config.toml
arch = "unet"
model = "class-conditioned image diffusion model"
dataset = "simulated fluorescence microscopy of cells"
train_examples = 195000
image_size = 48
horizontal_flip = true
conditioning = "class"
objective = "epsilon"
cond_dim = 192
targets = ["stain"]
num_classes = 5
cond_dropout = 0.1
norm = "groupnorm"
activation = "gelu"
weight_standardization = false
pixel_unshuffle = 2
widths = [96, 192, 192, 192]
blocks_per_level = 2
scale_shift_norm = true
attention = true
upsampling = "nearest_conv"
init = "torch_default"
residual_init = "scaled_by_depth"
optimizer = "soap"
beta2 = 0.999
lr = 0.0012
beta1 = 0.9
shampoo_beta = 0.95
eps = 1e-08
precondition_frequency = 32
max_precond_dim = 512
merge_dims = true
one_sided = true
adamw_lr_other_params = 0.0027
grad_clip = 1.0
magnitude_pruning = 0.5
steps = 7800
batch_size = 256
epochs = 10.2
lr_schedule = "cosine"
final_lr_fraction = 0
warmup_steps = 150
weight_decay = 0.0
adamw_weight_decay_other_params = 0
Rows from block 11 of a small class-conditioned image diffusion model, named by matrix and row number. Rows with one number belong to one channel. Each number is 128 + 32 x the weight over its row's rms, rounded and kept within 0 to 255. All counts start at 0.
After each channel's rows are labels from the 100 images, of 14848 (inputs lightly noised), where the channel reaches its highest value: "top examples" is what is common among them. Only what is clearly more common there than usual is listed. The data: simulated fluorescence microscopy of cells. In brackets: how many of the 100, against the usual share in percent.
# convs0: first 3x3 conv (model.decb.0.1.convs.0.weight, 192x192x3x3, each kernel summed), inputs 0-95
# convs1: second 3x3 conv (model.decb.0.1.convs.1.weight, 192x192x3x3, transposed, each kernel summed), outputs 0-95

convs0.169 [141 124 107  87 189  88 101 147  98  88  65 132  94  49 132 104 106  70  88 119  93 151 133 123 137  91  86 169 179  61  83 128 164 135 174 140 175  96 142 183 110 138  76 119 144 185 119 143 103 125 144 154 134 149 146 185 131 185 194  75 168 170 161  93 196 120 147 141  93 102 133 150  99 107 138 173 107 153 108  94  74 129 165 112 177 127 114 100  93 178 115  97 129 117 164 108]
convs1.169 [ 87 140 130 153 148 114 136 131 168 130 116 136 101 127 151 105 136 110 148  98 130 232  61 117 118 109 204  54 108  83  75 115  95  76 122 152 180 109  55  76 155 133 115 147 167 101 190 136 131 164  90 128  87 133 154 164 166 143 164  99 105 147 126  75 116  84 127 153 112 108 161 140 160 136 147 110 134 132 135 198  82 148 112 115 154 137  91 103  72 100 144  85  80 178 133 152]
top examples: out of focus (99 vs 20); cyan stain (86 vs 20.2); bright spots (31 vs 12)

convs0.62 [130 146  95 107 115 123 125 161 139 164 121 128 157  80 121 125 201  90 143 142 135 175 140 145 153 123 162 118 114 124 129  95 133 107 168  84 115 138 108 139  84 153  98  66  96 160 123 174  97  94  89 199 107 148  77 112 136 104 172 164  76  97 203 114 178 131 162 157 131  84 132 135 121 121 156 130 128 150 130 100 119 114 153  86 198 127 103  96  86 150 188 137 139 192 124 149]
convs1.62 [124 119 107 190 128 108  82 149 112 156 119 174  92 153 145  88  88  76 149 108 133 157 132 169 123 140 106  76  82 120  60 132  62  96 134 140 129 142 103 139  84  98  99 130 114  89 149 168 126 120 133 132 116 130 112 153 169 116 153 122 141  78  91 104 100  27 132 118 134 123 107 132 138 183 139 146 182  84 100  98  56  73  73 101 129 104 131 177 182 156 110 117  80 114 102 149]
top examples: red stain (98 vs 20.1); vacuoles (75 vs 12.6)

convs0.140 [ 40 131 134 185 129 115  56 123 158 157 173 113  90 105 184  32  78 163 106 165 117 148 130 125  97 100 139 154 133 114 122 116 140  69 183 127 117 122 107 132 165 154 114 130 132 115 158 160 111  81  57  58  85 141 152 129 129 129 106 150 132 115 142 188 114 130 148 141 166 114 139 120  80  77 166 150 158 151  99 148  65 109 179 122 158 133 137 126 113 138 105 103 106 155 113  93]
convs1.140 [144 126 164 137 178  93  83 147 162 144 157 150  78 107 219 136  88 182 132 122  90 141 142 143 116 142 106 188 107 126 111 196 147 103 119 113 162 119 146 207  88  82 118 162 131 129  43 168  79  79 129 135 176 142  64 142 129  69 116 158 114 132  84 105 172 150 141 127 117 171 124 123 104 150 188 175 115 123 152 147 144 106 150 125  94  87  96 110 145 152 174 148 103  79 173 156]
top examples: red stain (97 vs 20.1); vacuoles (91 vs 12.6)

convs0.0 [112 131 200  63 120 134 142 128  99 105  86 144  82 149 137 130 106 116 168 113 120 103 166 127 171 176 154 129 180 100 123 127 127 108 144  62 206 166 153 116 145 157 109 158 137 167 110 112 158 156 144  84 102 116 137 104 152 163 109 136 131 101 208 147 149 128 138 122 105 109 142 111 123  89 140 126 172 151  70 123 103 120 108 156 117  90 167  39 125 170 102  54 159 196 111 166]
convs1.0 [ 82 103 170 149 134 120 119  80  88 209 172 136 123  82 146 123 163 107 127 163 180 128 176 137  79  67  93  82 107 165 102 132 125 112 153  93  73 172 119 120 136 133 141 122 128  59 156  69  92  94 159  41 108 112 214 169 101  29  80 141 192 161 103 136 150 107  69  85 122 127 129 128 142 128 117  98 125 115 146 161 134 109 130 109  99 105 143 154 106 129 140 132 122 132 159 150]
top examples: vacuoles (99 vs 12.6); green stain (64 vs 20)

convs0.92 [127 146 128 147  84  76  69 174 129 100 102 120 117 139 138 121 145 127 100 104 135 116 146 123  82 157  75 145 213 125 107 115 183 123 154  78  79  94 150  91 139 123 121 133 123 146 136  85 159  82 123  99 141 111  83 133 101 165 149 157 112 109 164 147 160  56  75 100 175 117 124 184 126 143 110 150 149 104  74  92  94 144  94 131 113 120 111 159  97 164 160 122 172 126 148 119]
convs1.92 [133 179 128 119 158 155 109 150 165 105 105 182 103 103 155 115  95 129 200 162 120 112 160  92 106  56 125 115 136 102  99 102 123 198 152 131 161 109 149 108 122 130 176 137 137  61 119 114 120 144 117  78 143 141 144 144  97  84 165 128  96  82 160 149 134 115 116 139  91 141 187  93 169 180 112 116 149  70 133 129 137  77 110 147 134 112 121 129  59 166 112  64 163 148 142 139]
top examples: vacuoles (99 vs 12.6); red stain (83 vs 20.1)

convs0.25 [147  87  86 118 155 122 140  92 117 120 118 124 111  84 106 160 100  95 208 144 108 128 134 135 167 104 127 105 164  64  76  90 170  97 127 107 158 120 113 108 133 125  50 106 108  92 161 155 166 155  37 139 120 125 129 125 206  73  72 126 154 131 117 142  92 138 166 117 124 151 173 104 149 127 118  70 125 154  74 108 145 132 123 119 127 138 130 103 115 143  76 117 112 109 111 124]
convs1.25 [144 151 161 158 118 101 126 135 100 152 109  83  70 103 123 158  79 183  86 136 114 118 162 158 101  92 122 144 120 184 126 170 130 126  76  89  47 143 106 124 112 150 117 165 101  88 122  90 133  90 145 113 141 138 115 122  92 110 156 126 134 116 174  94 123 174 133  83 181 128 100 121 109 169 101 174  65 122 116  74 134 103 164 143 138 121 116 109 144 132 183  67 139 136 198 105]
top examples: vacuoles (91 vs 12.6); red stain (72 vs 20.1)

convs0.168 [179  58  19 129 182 160 138  93 110 126 136 134  72  63 149 108 155 116 126 152 115 124  82  92 130 144 138 100 124  68 141 109 162 105 111 171 157 128 127 119 146 161 147 145 131  98 116 144 134  98  53 132 112 130 170 118 123  65  68 175 105 108 132 115 130 140  53 149  71 166 152 106  96  94 134 155 159 110 160  78 165 112 122 151 177 108 152  94 120 135  87 103 128 136 151 150]
convs1.168 [155 149 135 148 190  96 114 158 128 209 125 120 162 108 135  90 165  67 113  63 136 180 133 151  89  80 119 134 145 158 156 127 140 107 111 127 120 132  92 102  76 106 122 162 104 156 125  68 116 118 119 184 126 116  54 122 127  76 133 161 209 146 156 143 147 109 137 157 175 116 151 180 116  69 119 107  97 178  98 123  85 128 112 175 132  93 159 159 109 155 103 143 100  97 171 151]
top examples: vacuoles (86 vs 12.6); green stain (54 vs 20)

convs0.5 [167 150 116 139 156 105 139 143 146 117 113 153 124  86 124 141  93 143 167 136 187 173 165 131 186 140 143 119 122 143 159 168 102  87 100 163 161  91 127 123 128 120 121 145 136 201 161 214 122  87 148 153 137 114 156 109 125  88  46 153  88 128  59 140  60 137 132  94 191 137 115 145 107 127 150 104 130  90  82 138  88 101 125  98 106 129 119 117 139 120  84 138  72 124  85 120]
convs1.5 [102 114 145 193 150 136 100 140 170 133 100 155 138 103 175 135 106 101 147 140 146 145  81 138 168 110 174  62  69 165  98  86 144  98 138 134  91 186  58 124 187 206  39 132 155 135 136 153 130  90 117 172  94 108 107 142 104 125 154  84 106 162  73  73 154  98 119 112 146  96  81 159  96 102  99 137 135  84 124 144 150  70 133 132 127 131 181 112 127  82 168 125  92 182 106 145]
top examples: green stain (58 vs 20); out of focus (50 vs 20); fibres (40 vs 12.7)

convs0.170 [186 160 138 138 105 109 113  78 143 146  38 110 110 120 108 100  97 144 166 100 132  94 115  58 117 138 141 168 160  66 101  49  93 128 137 103  95 144 131  96 141  97 126 113 136 133 147 109 146  84 131 156 126 143 106 148 127 180 115 144  41 110 102 151 109  87 196  80 122  81  98 143 137 129 128 129 102  98  73 150 133  94 147 130  97 111 139  94 109 205 102 118 131 120 108 125]
convs1.170 [142 141 203 116 145 146 145 118 127 144 128 141 170 132 126 141 175 106 112  91  94 124 123 148 136 161 152 117 116 157  45 119 109  79 108 135 145 159 128 117 135 118  99 140 103 130 137  45 130 137 154 130 183 177 136 104 176 130 131 109 161  51 140  66 142 142  69 121 148 111  77 163 134  89  98 161 103  86 119 100 155 159  59 156 210 109 122 102 132 156 150 144 101  91 106 190]
top examples: ring around the nucleus (64 vs 12.3); yellow stain (57 vs 20.2); few cells (51 vs 24.8); cells: one or two (51 vs 24.8)

convs0.10 [110 167 142  60 117 136 126 137 150 103 110 131 136 118  97 107 123 166 129 110 177 130  98 110  90 128 132 150 110  77 133 154 121 136 164 124  85 102 103 110 102 127 103  98 179 148 121  80  77  74  85 136 180 116 120 107 176 103 135  51  96 134 145 120 111 111 151 135  92 134  96  89  97 151 128  80 152  89 125 212  60 114 136  91 124 177  76 103 150 142 122 144 175 111 152 128]
convs1.10 [131 123  68 143 134  96 159 164 123 150  71 105  90 104 123 118 157 148 135  99 109  93 109 105 118  70 137  78 129  69 166  66 157 138  68 124  92 121 124 107 159 119 134 111 123  93 101 115 135  99  67 128 114 103 118  76 146 127 120 115 150 167 110 120 116 125 171 150 151 118 112 110 128 124 168  78 125 145 139 164 144 137  90 163 139  98 148 162 150 119 104  47 159 108 217 173]
top examples: bright spots (100 vs 12); cyan stain (58 vs 20.2)

convs0.66 [121 110 136 131 110 144 192 159 136 168  65 131 207 150 155 130 140 111  78  28  96 100  97  95 123 111 153 132 195  89 150 146 154 105 113  96  74  86 161 134 110 170  93  46 149 158 168 115 128 156  82 183 102  80 146 139 123 128 161 154 151 139 136  90  82  93 147 151  85 159 130 178 129 122 113 127 127 135 184 150 120 163  89 148 135 130 100 132 157 161 105 146 122 103  80 133]
convs1.66 [ 90 157 166 150 201  98 151 139 138 158 155 117  70 209 105 116  99 172 170 108 172 119 127 129 117 117  79  84  89  79 101 102 118  90 133 165 144 136 123 125 149  62 131 126  95  86 177 143 119 178  92 132 139 148 162 113 116 126 123 154 195  91 136 121 129  93  94  97 204 147 110 162 142 155 158 113  94 138 127 148 182 156 129  87 151 127 122 173 124 200  88 137 170 102 168 123]
top examples: red stain (92 vs 20.1); vacuoles (65 vs 12.6); dim (60 vs 24.6); look: fragmented nuclei (33 vs 12.3)

convs0.35 [145 122 168 130 157 166 130 160 145 118 137 113 191 125  94 145  55 113 142 160 120 137 158 161  94 107  81 108 137 204 119 106 187 117 104 104  76 144 152 152 131 117 108  76 144 136 152 116 145 132 125 138 171 134 138  94 121 172 113 142 168 104 209 170 183 125  59 138 139 168 142 163 119 104  90  96 142 151 137  49 225  85 164 109 124 108 153 142 163 175 125  93 136 109  75  89]
convs1.35 [226 113  93 124 174 136  48 159  86 155 111 179  47  80 106 151 135 128 121 141  77 130 112 124 115  53  98 122 190 149 190 116 161 126 160 127 151 107 151 131 130 104 128  76 201 161 162 117 151 126 101 145 179 145  98 175  88 142 115 127 120 115 118 130 127 178 135 167 132  95 165  84 164 101  92 145 154 120 115 105 159 157 156 171  98  93  97 114  96  72 142 130 128 102 191  52]
top examples: vacuoles (83 vs 12.6); dim (79 vs 24.6)

convs0.144 [128 135 113 133 132 130 136  58 144 175 132  91 154 103  98  88 118  92  93 106 107  93 112  61 143 100 108 145 127 107 121 167  87 114 108 130 155 167 140 140 100 165 132 106 185 147 184 121 141 146 124 135  78  75 182 110 103 136 117 117  90 174  96 128 141  76 120 116  43 123 138 129 146 150 146  91 179 111 116  95 127 138  70 165 122 145 161 121 170 135 116 132 128 134 129  91]
convs1.144 [157 173 145  94 120  79  97 102 112 144 129 133  73 125 165 153  70 186  68 158  98 123 137 187 106 135 150 133 151 185 108 148 128 166 148 106 129 121 157 152  88 119 168 169  97  93 102 128  72 146 133 115 152 111 136 122  87 124 120 111 179 107 151 154 131 185 208 128  92  58 149 169 125 187 151 210  92 120 116  84 115 132 151 127 184 142 108 160 215 171 171 162 126 118 162  93]
top examples: bright spots (83 vs 12); dim (54 vs 24.6); yellow stain (44 vs 20.2)

convs0.48 [133  82 155  69 105  92 130 150  56 108 102 186 119 140 101  99  95  88 151  49 150 140 100 123  83 118 146 146  87  53  85 112 127 139  76 130  93  64 113 147  96 110 141  57  82 168 156 153 132 132 123 120 129 140 139 125 176 149 155 132  70  98 165 154 126 120 120 139 171 135 119  92 126  82 143 147  81 145  78 144 181 116 120 146 155 147  83 126 126 145 158 128  83 151 117 159]
convs1.48 [122 143 107 177 139 165  99 128 180 159 130 139 128 118 160 148  93 118 100 121  88 181 101 148 133 167 142 109  71 178 155 151 151  87  94 216 116 119 108 152 125 160  90 176 110 111 124 101 105 147 184 116 106 171 134 145 175 130 133 135 163 154 203 142 106 154 121 165 108 159  95 115 114 158  89 155 121 176 157 136 135  58 106 105 126  74 164 132 123 103 165 121 119 116  46 148]
top examples: vacuoles (87 vs 12.6)

convs0.130 [124 157 144 151 109 151  95  56 100 106 127 118 103 111 104 136  94 148 136 104 110 224 176 128 171  92 108 129 133 109 159 129  96 107 114 150 133 114 124 129  64  79 163 104 109 152 142 140 114 137 102 125  94 138 104  91 116 184 102 133  65  83 111 129 165 153 107  99 127 124  88 102 165 107 189  48  97 103 102 190 126 153 140 154 150 127  82 123  90 129 139 200 136 149 119  90]
convs1.130 [123 106 146 117 133  89 170  84 104 148 183 148 148 145 116 113 147 114  92 174  74 125  52 140 133 138 169  86 148 149  97  73 150  96 144 144 170 142  86 163 158 116  77 133 139 142  62  87 112 127 118 119 144  94 112 145 170 148 116 181 158  95 176  85 105 140  96 123 165 168 118 219 118 104 141  53 129 123 114 145 140 131 155 107 108  96 150 129  91 143 129  86 102 135 112 157]
top examples: yellow stain (65 vs 20.2); out of focus (44 vs 20); vacuoles (35 vs 12.6); look: fragmented nuclei (33 vs 12.3)

convs0.112 [166 177 133 109 158 121 105 137 123 150  85 148 158  95  85 144 140 143 141 174 117 105 177 135 157 142 124  53  61 188 136 184 119  91 168 135  80 151 107 191 115 109 116 176 137 147 124  79 137 117 104 134 128  90 121 134 122 147 112 108 168  80 120  65 129 115 159 144 180 127 128 205 139  94 131 108 185  97  60 176 135 150  97 141 143 104 102  90 122 170 158 128 125 130 120 171]
convs1.112 [133 127 191 103 123 169 169 166 133 128 130 110 154 122 145 136 113 129 102 100  62 129  99  97 119  69 175 159 110 158  84  85 120 156 132 170 115 113 146 119 152 111 138 163  80 120 173 137 158 131 144 159 104 107 119 145 124 100 127 103 105 106 102  58 163 148 121 142 144 116 117 111 101 124 111  89 130 142 137 163 117 105 101 163 153  85 134 126  82  19 160 142 192 109 124 126]
top examples: green stain (93 vs 20); vacuoles (65 vs 12.6)

convs0.191 [102 174 135 142 151 124 163  65 203 117 160 150 152 110 108 130 114 150 170 106 158  79  90 131 187 140 110 115  98  95  82 163 151  82  83 124 189 152 136 128  88  81 120 140 166 124 194 175 152 129 128 154 127 143 150 138 192 112 165  95 135  84 147 157 154 121 135 112 126 106 132 155 151  74 111 141 150 185 110 133  82  98 122 130 181 163 164 110 138 127  56 123 171 107 139 124]
convs1.191 [137 144 127  92 104 147 134 126 162  91 118  89 181 125 103 133  84 115 136 154 148 186 127  79  93 198 131 120 165  79 188 148 111 156 132  92 122  52 171 142 105  86 150 104 114 163  80 142 112 103 122 132 164 168 126 138 114  71  87 187 100 112 104 153  78  77 134 130 117 145 164   0 129 136 165 128 119 132 138  82 168 119 118 127 147 111 114 111 117 143 118 156  57 144 101  85]
top examples: out of focus (98 vs 20); dim (68 vs 24.6); bright spots (41 vs 12)

convs0.187 [ 94 105 209 103 122 129 144 142 178 107 138 118 255 168 124 136 106 124 130 135  79 129 164 167 128 129 136 150 129 172 156 142 150 147  56 112 208 145 135 116 178 109  98 124  75  89 141 127  73 122 165 141  97 155 130 138 104 142  73 148  30 132  99 103 173 125 177 109 109 143 102 101 130 131 110 144 121 127 177  67  90 107 109 144 129 174  96 133 104 125 120 140 116  97 109 124]
convs1.187 [168  92 126 167  84  66  98 148 136 117 133 101  46  59 185 160  81 138 150 137 114 143 136 104 124  78 127 151 130  49 175 115 123 157 103 110  96 126 146  99 133 140 154 105 198 138  95  86 149  69 159  94 176 106 131 135 115  92 107 139 132 174 119 105  70 161 140 152 125 148  75 143 116 146 163  39 156 152  97 139 128 135 136 125  87 137 162 124  95 150 137 178 122 176 203 117]
top examples: dim (63 vs 24.6); out of focus (60 vs 20); magenta stain (56 vs 19.5); fragmented nuclei (52 vs 12.3)

convs0.117 [106 161  35 120 105  63 129 133  92 112 129  97 104 144 155 159 142 118  82 118  90 115 137  91  91 173 110 187 186  85 132 107 104 116 157 170 145 118 136 148 149 155  77  67 142 117 114 139 140  86  74 110  62 133 136 152 177 136 104  70 129 108 152 111  87  63 130 122 149 170 160 145  96 168 103 143 144  80 137 155 143 133 125 121 149 144  88 109 120 102 137 111 118 188 155 121]
convs1.117 [157 134 101 137 208 176 167 129  80 148  96 141 156 139 146 112 114 151 111 147  82 152 146 139 130  92 139 155 111 138  54  90 124 132 133 115 139 152  56 162 122 111 128 182 143  73 145  71 118  91  89 150  96 116  50  53 123 109 157  87 167  90 120  99 124 143 162 130 194 142 114 139  90 153 101  84  85 139  82 143 133 122 147 170 125 132 163 138 178 148  79 129 143 112 153 152]
top examples: vacuoles (96 vs 12.6); red stain (88 vs 20.1)

convs0.83 [143  95 133 130 113 128  55 124 142 121  73 119  90 135 130 172 165 124  79 110 144 114 175 121  93 150  77 157 163  78  60 127 161 126 103  79 175 137  62 125 124 160 140 136  96 186  99  68 114 116  88  94 111  61  90 142 125 120  52  91 121  91 114 121 124 137 171 127 147  93 161 133 128 143 133  91 156 109 165 129 101 114 150 149 186 118 104 140 136 126  66 142 109 168 144 157]
convs1.83 [124 121 139 213 179  81 155  87 135 130  62 155 167 194 143  99 115 173 140 157 176 161 108  53 143 134 157  89 117 156 129  98  93  78 166 218 139 141 105 127 148  84 155 141 137 116 171 151 147 112 137  62 125 172 110 166 103  95 160 110 139  62  68  96 172 116 179 145 140 197  77 135 113  86  85 115 107 102 135 168  81 161  93 159 115 171 126 155 147 193 155 161 158 106 152 134]
top examples: red stain (99 vs 20.1); bright spots (76 vs 12)

convs0.133 [129 127 153 116 114 130 153 140 130 194  33 128 228  70 153  77 119 124 146 112 145 182 146 131 119 132 166 111 151 124 155 126 128  93 220  99  92 160 108 170 129 201 129 151 105 135 113  53 106  80 133 155 144 185  87  99  58 119 146 169 121 156  91 107  91 102 139 111 132  96  93  99 108 103  70 181 130 141 145 138 156 173  96 146 168 130 106 161 113 112 118 130 117 127 143 128]
convs1.133 [201 105 125 219 124  99 165 187 119 165 104 125  16  90 168 127 142 117  92 146 113 187 159  69 110 133 132 144  92 128 113 134 111 124 112 179 139 107 140 111 162 136 101 124 150 120 121 133 102  73 189 137 171 150 110 116 141 159 123 148 104 195 134 130 134 170 118 112 128 139 130  75 117 115 175  93 110 185 123 161  96 104 121 166 137 139 116 143  72 107  96  68 123 183 126 142]
top examples: fragmented nuclei (89 vs 12.3); crowded (62 vs 24.9); cells: ten or more (62 vs 24.9); magenta stain (51 vs 19.5)

convs0.138 [146  64  97 104 125 167 164 145 167 106 118 107 129 138 139 139 176 166 125  75 191 164 104 108 118 168 126 127 110  35 139 111  76 121 113 139 140  86  79 162 156 128 115  67 173 145 123 112 135 154 152 116  92 146 110 120 171 104 128 127  45 166 119 159 103  86  99 151 122 104 124 104 115 133 160 116 159 110 191  77  67 129 123 130  83 138 108  81  63 131 185 122 155 137 135  67]
convs1.138 [174 158 184 141 167 170 147 128 143 100 116 150 117  74 107 170 117 111 128 128  96 149 153 154 162  97 128  60 109 163 127 132 133 104 100 149 128 214  62 166 135 157 141  80 143 144 128  86 171 118 144 141 125 136 169  85 153  90 183 135 167 110 179 119 129 161 173  94 126 158 115 129 166 153 142 109 143  38 155 204 169 128  84 201  95 160 156 132  84 105 131 126 148 104 146  91]
top examples: green stain (62 vs 20); few cells (50 vs 24.8); cells: one or two (50 vs 24.8); bright spots (34 vs 12)

convs0.8 [187 142 152 171 133 136 150 105 138 106 122 129 180 111  42 189  94 156 126 125 109  86 106 131  93 125 124  98 153 110 128 103 113  94 182 128  85  38 165 192  77 186 117  94 140 135 148 143 117 131  77 128 145  98 104  83 133 164 155 143 128 114 154  77  65 123  97  91 123 173 108 169 147 134 119  99 136 120 120 111  92 127 138 119 196 140 148  40 132 144 111 166 122 159 136 122]
convs1.8 [143 179  79 120 142  98 105 133  85 127 173 148 157 139 113 125 186 121 182 104 141  70 143 131 121 103 145 126  86 179 106  86 123 121 128 161 180 145 102 181 141 172 130 114 114 150 123 127  97 147 159 160 125 172  85 128  96 120 166 103  80  96  89 134 163  83 126 188 110 122 121 145 120 107 119 106 145 186 155 137 136 112 130 122 147 115  89 147  76 138 128 164  95 126 106  88]
top examples: dim (86 vs 24.6); vacuoles (50 vs 12.6); out of focus (49 vs 20)

convs0.93 [125  99  99 195 140 113 129 104 118 115 170 162 151 168 176 169 107 122 109  74 116 143 164  98 120 101 133 125  59  67 126 149  94 140 189 110 132 132 137 101 147 182 117  93 158 152 175 111  87 123 131 153 125 104 193  97 118 162  92  81  61 137 174 155 153 160 115  83 105  74  98 137 147 139 117 121  71 154 155 141 154 111 100 106  97  46 126 117 148 107  99 132  77  91 150  98]
convs1.93 [ 98  58 116 158 108 156 133 172  94 164 121 137 139 110  83 139 157 141 101  69 103 110 150 142 141 169 137 144 122 128 193 139 121 124  92 105 136 153 126 108 152 117 106 111 192 129 124  73 127 102 120 157 126 148  65 123 112 116 130 185 170 177 155 129 154 142 180 108 153 147 154 128 100  99 171 182 151 143 103 139 112 172 175 185 151 127 109 114  71 101 137 172 158  58 146 146]
top examples: magenta stain (49 vs 19.5); bright spots (43 vs 12)

convs0.95 [130 112  78 125 135 155  87 126  96  87 112  21 135 115 116  98 144 152 134  92 146 118 124 106 108 125  80 114 127  42 163  43 106 173 115 141 171 117 127 115 138 124 171 123  95 194 122 102 126 116  80 135 157  98 154 125 168  96  57 130  36 109 163 158 155 126  76  31 149 135 101 106 161 109 134 127  89 121 122 144 122 115 142 101 132 154 136 110 129 113 123 139 104 115 136  80]
convs1.95 [115  91 140 121 120 132  93  87 202  83 152 128  73  77 187 144  12 154 166 140 124  81 118 124 108 133 121 162 129 123 133 137 150 190 113  74  88 115 201 100 175 121 137 109 118 119 116 126  83 167 160  91 168 100  91 140 115 170 163 147 110 124 126 122  97 168 136 119 157 100 127  43 124  94 165  97 129 133 142 117 122 115 190 152 140 144  75 157 125 156 122 209 118 137 133 138]
top examples: magenta stain (93 vs 19.5); smooth cytoplasm (64 vs 12.1)

convs0.44 [152  65 120 124 177 128 128 127 165 165 120 106 126 111  95 113 131 171 154  93 140 146 124 115 102 148 128  82 156 115  68  84 155 150 101 133 133 129  89  86  74 130  51  66 103 164  98 153 129  67 169 102 120 134 133 172 135 123 107 109  71  92 126 127 131 150 146 103 160 101 115 125 118 157 152 187  92 160 167 124 129 146 131  73 154 146 120 142 123 158 112 143 128 119 134 172]
convs1.44 [152 149 142 107 143 116 158 159 170 114 166 129  92 160 136 144 175 111 119 187 183  94 138 136 166  63 102 147 112 107  91 116  76  96 137 106 118 140  88 114 140 147 147 109 124 130 143 177  94 121 139 119 133  85 174 157 189 147 171 113 123 138  91 136 154 114 153 168 103 177 127 186 156 122  58 179 155  80 123 136  97 138  96 157 131 130 114 170 136 120 203 150 131 137  64 144]
top examples: magenta stain (99 vs 19.5); bright spots (45 vs 12)

convs0.73 [152  73 131 113  89 127 176 145 125 166 136 123 185  98  96 131  80 114  66 162 147 128 121 129 129 105 111 148  93 110 186 128 107 127 150 131 155 110 124 140 151 120 101 118 160  89 122 127 178 145 158 113  84 133 101 110 160  88 144 147 155 167  79 125 167 162 134  85 120 131  93 110 138 124  99  81 125 156 102 112  65 127 130 125 109 106 102 116  72 145 183 108 128 120  96 146]
convs1.73 [238  85 138  98 118 127 159 204 139 102 174  96  84  63 145 136  59 188  89 157  92 124 153 110 135  99 132 210 154 104 150 134 110 173 157 115 170 143 128 141 150 117 144 148 131  62 140  45 105  76 106 158 154 121 105 152 149 126  95 135 110 153 126  88  72 147 148 134  90 108 121 165 104 126 154  76  86 150 113 119 136 152 113 110 120 118 126  84 144 149  95  67 170 179 171 160]
top examples: fragmented nuclei (99 vs 12.3); few cells (63 vs 24.8); cells: one or two (63 vs 24.8); dim (61 vs 24.6)

convs0.122 [ 93 153  66 135 143 153  80 122 174 136 101 101 119 156 141  76 143 105 117 133 133 136 109  92 114 158 123 130 128  90 159 111 143 102 175 122 126 140 139 158  69 135 172 148 115 153  97 124 131  67 201 124  92  96 122 147 129 218 141 170 133 124 127  99  80  46 136 160 128  82 168  97 175 153 144 157 143 117 136  80 147 110 182 203 172 183 160 100 165 147 127 125 111 114  98 117]
convs1.122 [131 138 102 121  79 114 157  98 149 127 156 148  88  96 163 147  63  56 160 141 123 154 160 158 124 112 127  73 111 110  44  57  83  91 160 154 142 127 106 149 108  88 114 137 133 179 134  98 112 139  87  75 172 227 116 110 142 127 134 130 173 140 147  88 113 122 129  98 128 118 102 169 108 188  94 124 141 129  49 150 112  92 129 105 104 140 157 162 140 143 190 128 162 173  98 136]
top examples: fragmented nuclei (52 vs 12.3); green stain (50 vs 20); vacuoles (43 vs 12.6)

convs0.43 [124 153  95 145 145 148 144  97 125 167 130  74 154 166 125 128 114 142 161 119  73 157  89  93 125  69 157 120 154  65 110 160 162 173  93 133 126 105 137 165 125 143  81 146 166 197 136 147  94 103  85  81 103 177 160 137 175 133 153 149 175 112 130 114 116 120 112 181 108 115 115 176 117 130 140  77 135 136 107 131 128 107 129 107 140 123  85 148 110 149 106  98 122 163  68  86]
convs1.43 [188  89  94 104 178 172 139 148 158 169 138 134 157 118 148 126 147 122  85 121  55 191 147 187 103 123 166  61 161 128 158 123 101 139 161 118 150  51  84 135 167 126 161  82 125  93  89  97  92  96 119 179 144 126 114 156 116  59 138 173 133 118 134 113 138 101 141 146 158 160 145 176 121 101 143 133 114 100  93 102 180 164  77 114 137 137 122  80 142 163 137 197 136 138 145 149]
top examples: out of focus (80 vs 20); green stain (58 vs 20)